A small class-conditioned image diffusion model, trained from scratch.
Training: adamw at rate 0.0023, 40000 steps, batches of 128.
Data: trained on coloured fractals of 300 iterated function systems on busy backdrops, 48750 training examples, 105.0 epochs.
Rows from block 2 of a small class-conditioned image diffusion model, named by matrix and row number. Rows with one number belong to one channel. Each number is 128 + 24 x the weight over its row's rms, rounded and kept within 0 to 255. All counts start at 0. Numbers have three digits each. After the name is the row's rms in percent of the matrix's.
After each channel's rows are labels from the 100 images, of 14976 (inputs lightly noised), where the channel reaches its highest value: "responds to" is what is common among them. Only what is clearly more common there than usual is listed. The data: coloured fractals of 300 iterated function systems on busy backdrops. In brackets: how many of the 100.
# convs0: first 3x3 conv (model.mid.0.convs.0.weight, 192x192x3x3, each kernel summed), inputs 0-63
# convs1: second 3x3 conv (model.mid.0.convs.1.weight, 192x192x3x3, transposed, each kernel summed), outputs 0-63

convs0.81 086:132133122119134094149121135113128121125066116149141138102128132144140084165165145147080157150179135115146110145162082144114150158156138165180103159117117145127099114083146117121118093122120149
convs1.81 097:127127128127133155105119126129128129135125124130124127143124141080111136134176121114163140146092189144118147137125153132156150125133125138123167093132119124132153137140097154129150119096127130
responds to: sparse (74); black (27); brown (25)

convs0.174 122:099103104079131124136084139143111122136109132092142138119118128130146120122125090112128137128137130137136077150108125112158155133125106135118123134105095091115158115143138118102091173137096083
convs1.174 124:166157153147112124169159145104166121154159162174129109160169115149110139140112145146096123137167114144132151150171125141130109142166133112145116117176162129119148142116122124108140154118125172
responds to: grey (44); pink (32)

convs0.85 092:139118129125123084131136114121143100120096105137145141126120150143132101182179140157079133158168144102158093176166080108125140135158118148164105162130118135108114114098143124123130093104112136
convs1.85 116:108120127123129140112119128124125145122104120136126126120118124085120125159178101125166146134117181158105163127141168147156146119134129147126153100132105126123136115126100135127119119100120111
responds to: sparse (84); brown (45); red (27)

convs0.39 095:170130155149152122141164098106149136139112140138181175164139128181149123126142147143133109170147159137153139165152133151103146149160144109158154168159141154137125157128178105176144143128135141
convs1.39 099:092111122128150152107119142155122109134151111115151153113120166118142138117163101108126148098103140112108096105118122119144106091099108160087111168098105129156145119151167149126132089121092103
responds to: purple (42)

convs0.33 092:110135085141085155126103130094106073112144095093111092127127119119092134135115149189107134102131134151155136138122137121145124129122151173144131129134100131120107106128118124107091125092095106
convs1.33 055:127086116115143109143124138132127142130102122092131140086135147136179124124116096148183075136110120111148080109115143141130136139099114106129140135086099141134105116111141162131103103153157094
responds to: green (87)

convs0.185 094:146131107099142124191147127123130122125123129113172158102148137137144127143123111151121108128135140154137148153132139145134137153150136159157134169158139151145128132118144084135101148135130143
convs1.185 113:108082115110117106100131147165126109136141139101140125111135161113131168116134085107136107134100123107148093130098132157146114125131089106122130127083079134147126094126132175161091114111165074
responds to: yellow (99); dense (47)

convs0.48 080:159142127114151110139143166125132153140145135098125138124143110129166139129120104109125142077109143140127088144136156139126111101134091124059114146168148131169175176166126163144129117140163148
convs1.48 080:108115132143115151126134075123128119069128123115081115169147148060116121101123136084143131131138107151117131155098141124124126130133132140133164043108138148147097096144057151129139145131127123
responds to: green (40); dense (30); brown (29)

convs0.6 139:057085128155112138095091105115110129134140125119143128156109121120129127077096113126152144101098100126106114068118150108107112083108128086088131143080128102097130127111121093101122120143133103
convs1.6 144:174176143168128118170160112172155129128166156140140129168153149164125173132187146109118182136157124110123136148141113135154111145157144159109139151145130130140164158155130127160184166112126167
responds to: white (59); pink (35)

convs0.157 096:117113146135133115108127080130130153086128122106112133133114121111160129091161082066133134092110122172081159090090157121148112122138130142097154103120111120129113088113090120088114164129111135
convs1.157 113:142153122162150168109137186142147140157148103131152148153122140126145144138085158191082129120155108074161102136136050110132155106162167143155091180138151113133162172145144121159152127139137157
responds to: sparse (63); brown (29)

convs0.31 079:134158091171100174157135137157149097164175118112109091162123138127140174137122175176154142136161163162171163138111156121129140150172143134162142119137144132141143124133089111138114087094139144
convs1.31 070:125090132103119113095120122152117127087135116152146115100138157114113141181133118116103076112170113094135094133147104133144130148134138144089101157062099157177117118157141137152150142134082127
responds to: yellow (48); dense (31); orange (26)

convs0.115 119:142123100136086125119137137117128103160135150073133096160131082130123144135132117109160108142111123145136149145106164142168087165120133122135162141125125131148138133155131178134109163127155117
convs1.115 113:107137154116175160120125122116143151110136121099096179117111118099176111112125135127151139090124141159109132104118145100083155101127125123137118101138160115115101124120091095114122121160089116
responds to: green (71); dense (31)

convs0.141 115:088111103117131135103110066133117119068132095104103117136099153086124129139130124122102141128156130102124086143115083131119170129103157158141095102126107096106102080088095128103111134125110127
convs1.141 095:166155118117131146158149154128148119155133149137124125106169091175132129150111152141107103136111130095153086116141115127106110122105109055139121137132145124137146149155145176112147124144157139
responds to: grey (37)

convs0.10 110:129118131098118148094107107136115115106131116090123115146123191111146133112144105141135143110097179152128142131097124125139128128093104169167138123116133113136127083122118156131123115142099140
convs1.10 091:167159092141115137167133126117138104132135124150112110153163132158122129150081155141104106144169111082158064135152092132133102141128150107157118139127151133144147161135130154124156137119152160
responds to: grey (73)

convs0.148 130:106103106114086073097124098101110099125068110122129108120124144126098070138108127109137126176167120116159122150148122139122159155145126119130111138114080091093118083110126107071101087113077125
convs1.148 116:138143164153150143146118156122131150116138116149129151143152111091148125161153128161136154117137136127098151103151135137166129145084148163106121087133146148155146147150116126139165165136132162
responds to: white (79)

convs0.102 132:091091099096096114086090118139084100100116080094128119109108149103094119136140104124122135119137125123124132125095125143128114112130103147139117132106119118100132097114103124119093076097109096
convs1.102 125:174158167136145147184171118121175162153130163155136144138163109166163130129099154135132120147141119136133147138149134133083139157135121104152151106173153130124134143135128137110144167156140170
responds to: black (98)

convs0.171 089:083119130109136150108128119116167104145121114102134151117042136118139100115097123121149098112122112169110113120131158069131141097130108111129137112081136103083156111111102143100161111140098126
convs1.171 119:165157136157094089168173147151161100144145156166159099145171117181104164157140123125116131146149106110141134144166124148141084148157140130124125161142114150133148136142163152145147151100143150
responds to: white (32)

convs0.138 065:147179098156135131101105098107158100104115095089147130130096151112105106175108135152099104140151138106151087138125113088090151128125184126198119108149149139118117146105097108119137116098106173
convs1.138 054:128110120125126122164136162160104111146134150156161130135195138142130137143141102112139117132132131132147093132136144167124102143131115107092137133126122150133133114139173145140130131112140130
responds to: purple (94)

convs0.112 109:154136181123211153161119086167131200109125172157120201133156158126212136102134092135126095163128126118113099138150078162146160137117112141129123138133145132147130109120137139161160149155163155
convs1.112 104:139138088139081089125118133105101068140105129138126085117127100133091133137080124132094092148113112073152097122114083146150078140119144105123121166121122143137144146136149170138140134086158120
responds to: yellow (48); dense (45); orange (33)

convs0.27 130:164146154143140155173160142152157141161164145135157149156157144164147158124146156145141142149135150153152157154113148148135130150150139129143153160159165155146148157155156137156158152133165160
convs1.27 121:081096106107125136079088120140097109091136091119115126102088168081132127130136100128122142093112114108104097102121113106142122093094127167099102120088113138135112104124111144128117090136086092
responds to: grey (43)

convs0.179 126:107122095118120131161113133166103093127118125120120109125144162104137137120117106114124127104107126137119109100106129120136130120110139125113124098108101099120137098112112158096093204123125118
convs1.179 120:152158159168137148169179154128204124142193157143153134162170125150123153123116158160089127133153111108146117144139086123125109120168131105140107131155156128127147149128126147132143149121129162
responds to: grey (32); yellow (26)

convs0.101 076:121095156171153114117098070122102156122115142117136161168091163146190112115167098101136148156130130123099111117103146151147170130099130128135122165133137112150140125119146112119124151168126110
convs1.101 082:152153122174103136146143138100164134155145145135135106158126080142127143129091152146102113154121140104146117134131091125153103138166153092187135168168161139131167170136130147142154144107164159
responds to: white (35); yellow (25)

convs0.50 109:097114111111138147094074090140090116087123113105115123119088135104124131118150111116086155122099140140106136134099114137127171139104150154129099110136131108122093087101113122114099154119089128
convs1.50 102:169169136130143142173156164142151124155146154147138135142178119166117137137109153143109101162130110097159101137137105141103110131130120064119131139151138108139151149152150172113152145125149150
responds to: black (59)

convs0.61 091:126114143155124159111156140100155128160144135111141140163073159163135132119148125147164144085129126170122115082146162083152112093152168135148171131081168145125141131124136099152163098144104109
convs1.61 126:160147125156083100151150129159140099133165165162142089161162137162098173152163129106137147152138149121133147150148139170152080164146135142110157153142124151158149137143161162150153158089148143
responds to: yellow (50); orange (38)

convs0.75 103:095104100164105082105119135126103103108130098104123119153143137111124135107192110137094172086133112102101084115111093127103071098148114167088104148080125160151111105120140111120116106100114105
convs1.75 114:162151141132129165162157111124159145149145143124107120158148135123126148114133154109157138166113139156153147177118149128128137152135112125139180093167132111116150142143091149110154154122159157
responds to: yellow (45); orange (31)

convs0.86 088:126136133140136114173134091129139125112120129153126141130112130136126108172187147143099162148166159131117154121173107136135164151134163184181135132113134147131094131123124136154141159141152166
convs1.86 096:118134119137127171105137155163140136153137127099157124141136174136128145097129130143112122141108151104164115143080092126130146117164114136131131166117110113128146139126141182139127113123156110
responds to: black (42)

convs0.188 087:166172133106160116134134134123134131139110118138190182085114140144148120136111106135109088128139114159152144151144132095104159113171111105154140154156150139114135165108127078143122114118103155
convs1.188 077:092137109155121140146142130152128089139156135109117115131162156107108145109152111088126147140112139133110121115126145157137075121107113126098141118135124136139150120146130164127139135116138109
responds to: purple (34); teal (27)

convs0.117 105:137135144093107115137156107101162133147112124129143135118109113155123118143111138125118122152166119101135086146139108101129131151102096095134117155166117136131128147155154107124140110150140153
convs1.117 106:108121128107124130094112102123128131116129134109134130126102122114136118126186099091160152104123171154094151120120161128115119105153109150123156128125133138123116114143125125135124120133095090
responds to: sparse (87); red (40); brown (32)

convs0.151 091:096118122116176122089105096145116154113137098079139161148066124109184126115126120099102123103152112137082138093124138104121149060139126128078121125117126089099151119125096106101139093157107122
convs1.151 096:148149123173125141135134175137140121166125118141164123152139151138119158155082127210099109138148119069153101129139062132165119145157178164170117183135148136138160163136147152162156139115154154
responds to: white (66)

convs0.163 103:081101112110109077097104125118108117106132087128127119123103123095092134132119094101127155127114138151091147128109123121120149114145113127091123110144144116073121110086092085101115084077069108
convs1.163 100:169151133113134139133137138114140130141133131138149128127168107144121108167131156132107083136170110100165111161148089134139114133155137133106130169117149143168159168195161160140184167137126185
responds to: grey (38); yellow (35); orange (26)

convs0.167 113:093100094112067094105114123119104072111109093100111095112116137091093108128139117110153094153121108134144130171123152145176104167116086123132150118111086103098124094107100123098107088090128098
convs1.167 117:141134197142186139153146141129160178139114143135175198103142101157203123123116134156152099112147128126136148109131142124087157126117142113123122141134144142145131138156164140147141144174134151
responds to: purple (88)

convs0.5 080:128114135126109120127137118151146126124154123072133098155120156117134155086157144151142182127107138171125165138070127110135120132129110159125144130128147108132149094150118124116120088119087146
convs1.5 080:166132099098116137109117169118110108133126112188127110091159128123109115196093158134096087125174121099158091140180100128155116146119129116127100146107131141159145162155131144122162137118120146
responds to: grey (66)

convs0.37 083:130137141145164117131126095118121147111139124076125153126130109108150146103105120104117136121117083125138129128132108099089130114131131127187120120167148117125132111128117113123142163106129159
convs1.37 074:103113121168123162163175147160143115173103152122162141150145162120131169124132097148166136134099180137123113113122150162135116154140133139117142146129109138100160114096157120159118115100113099
responds to: sparse (74); purple (50)

convs0.72 113:142134108160138144129111108139090102094122107131121136145136138111132137105153105144085139063111081101088100096128093105105064099070150149107086134114120126132112116080106144114130173104110136
convs1.72 109:138134128149129182135181141145177116143156144096128127148169156120108156067106150115106101148108120102180097157078082127114113114166112098121142138128113112132141136131130179129134133131170132
responds to: green (27)

convs0.15 085:120133089168137129161112100145136132109169103109118137167095143112147187144141141174125158127095144150115131126097143112129133138125161137154144108144163165126125119092086104165143138101153159
convs1.15 085:138107129084117127090124124131130109090128129141144114105152137109110121168120129098118071120173097116150102162134110136146116110133119130092126147068104150174120118159139157124147153124098138
responds to: yellow (69); orange (25)

convs0.184 102:079118100116139140132114121156119125124132118112109124121098154105150131122112122131120149115088107128123106103090128091147154111123122117134087099119133101108117097092101156102100129133138112
convs1.184 120:164173159160128122170163152156174128140170162156163125156169139156113172152135142136099116152174111118148125164150105138140112136173153116119119158147129135137153138144144153136153166122123160
responds to: yellow (30); grey (30)

convs0.136 070:121130101183150120115142111109128123115139097084102137162079124104121131116106131152126123075130134130078074102089138080127131111117144103103107080145133142094096124092082099128123111107084157
convs1.136 072:134119143120123133141135176155123132136130147160131128119178150122149150160134123122144095143169126131163126171135137157154127134131142119086141134104112147123144123158139137144137141135131136
responds to: black (99); dense (27)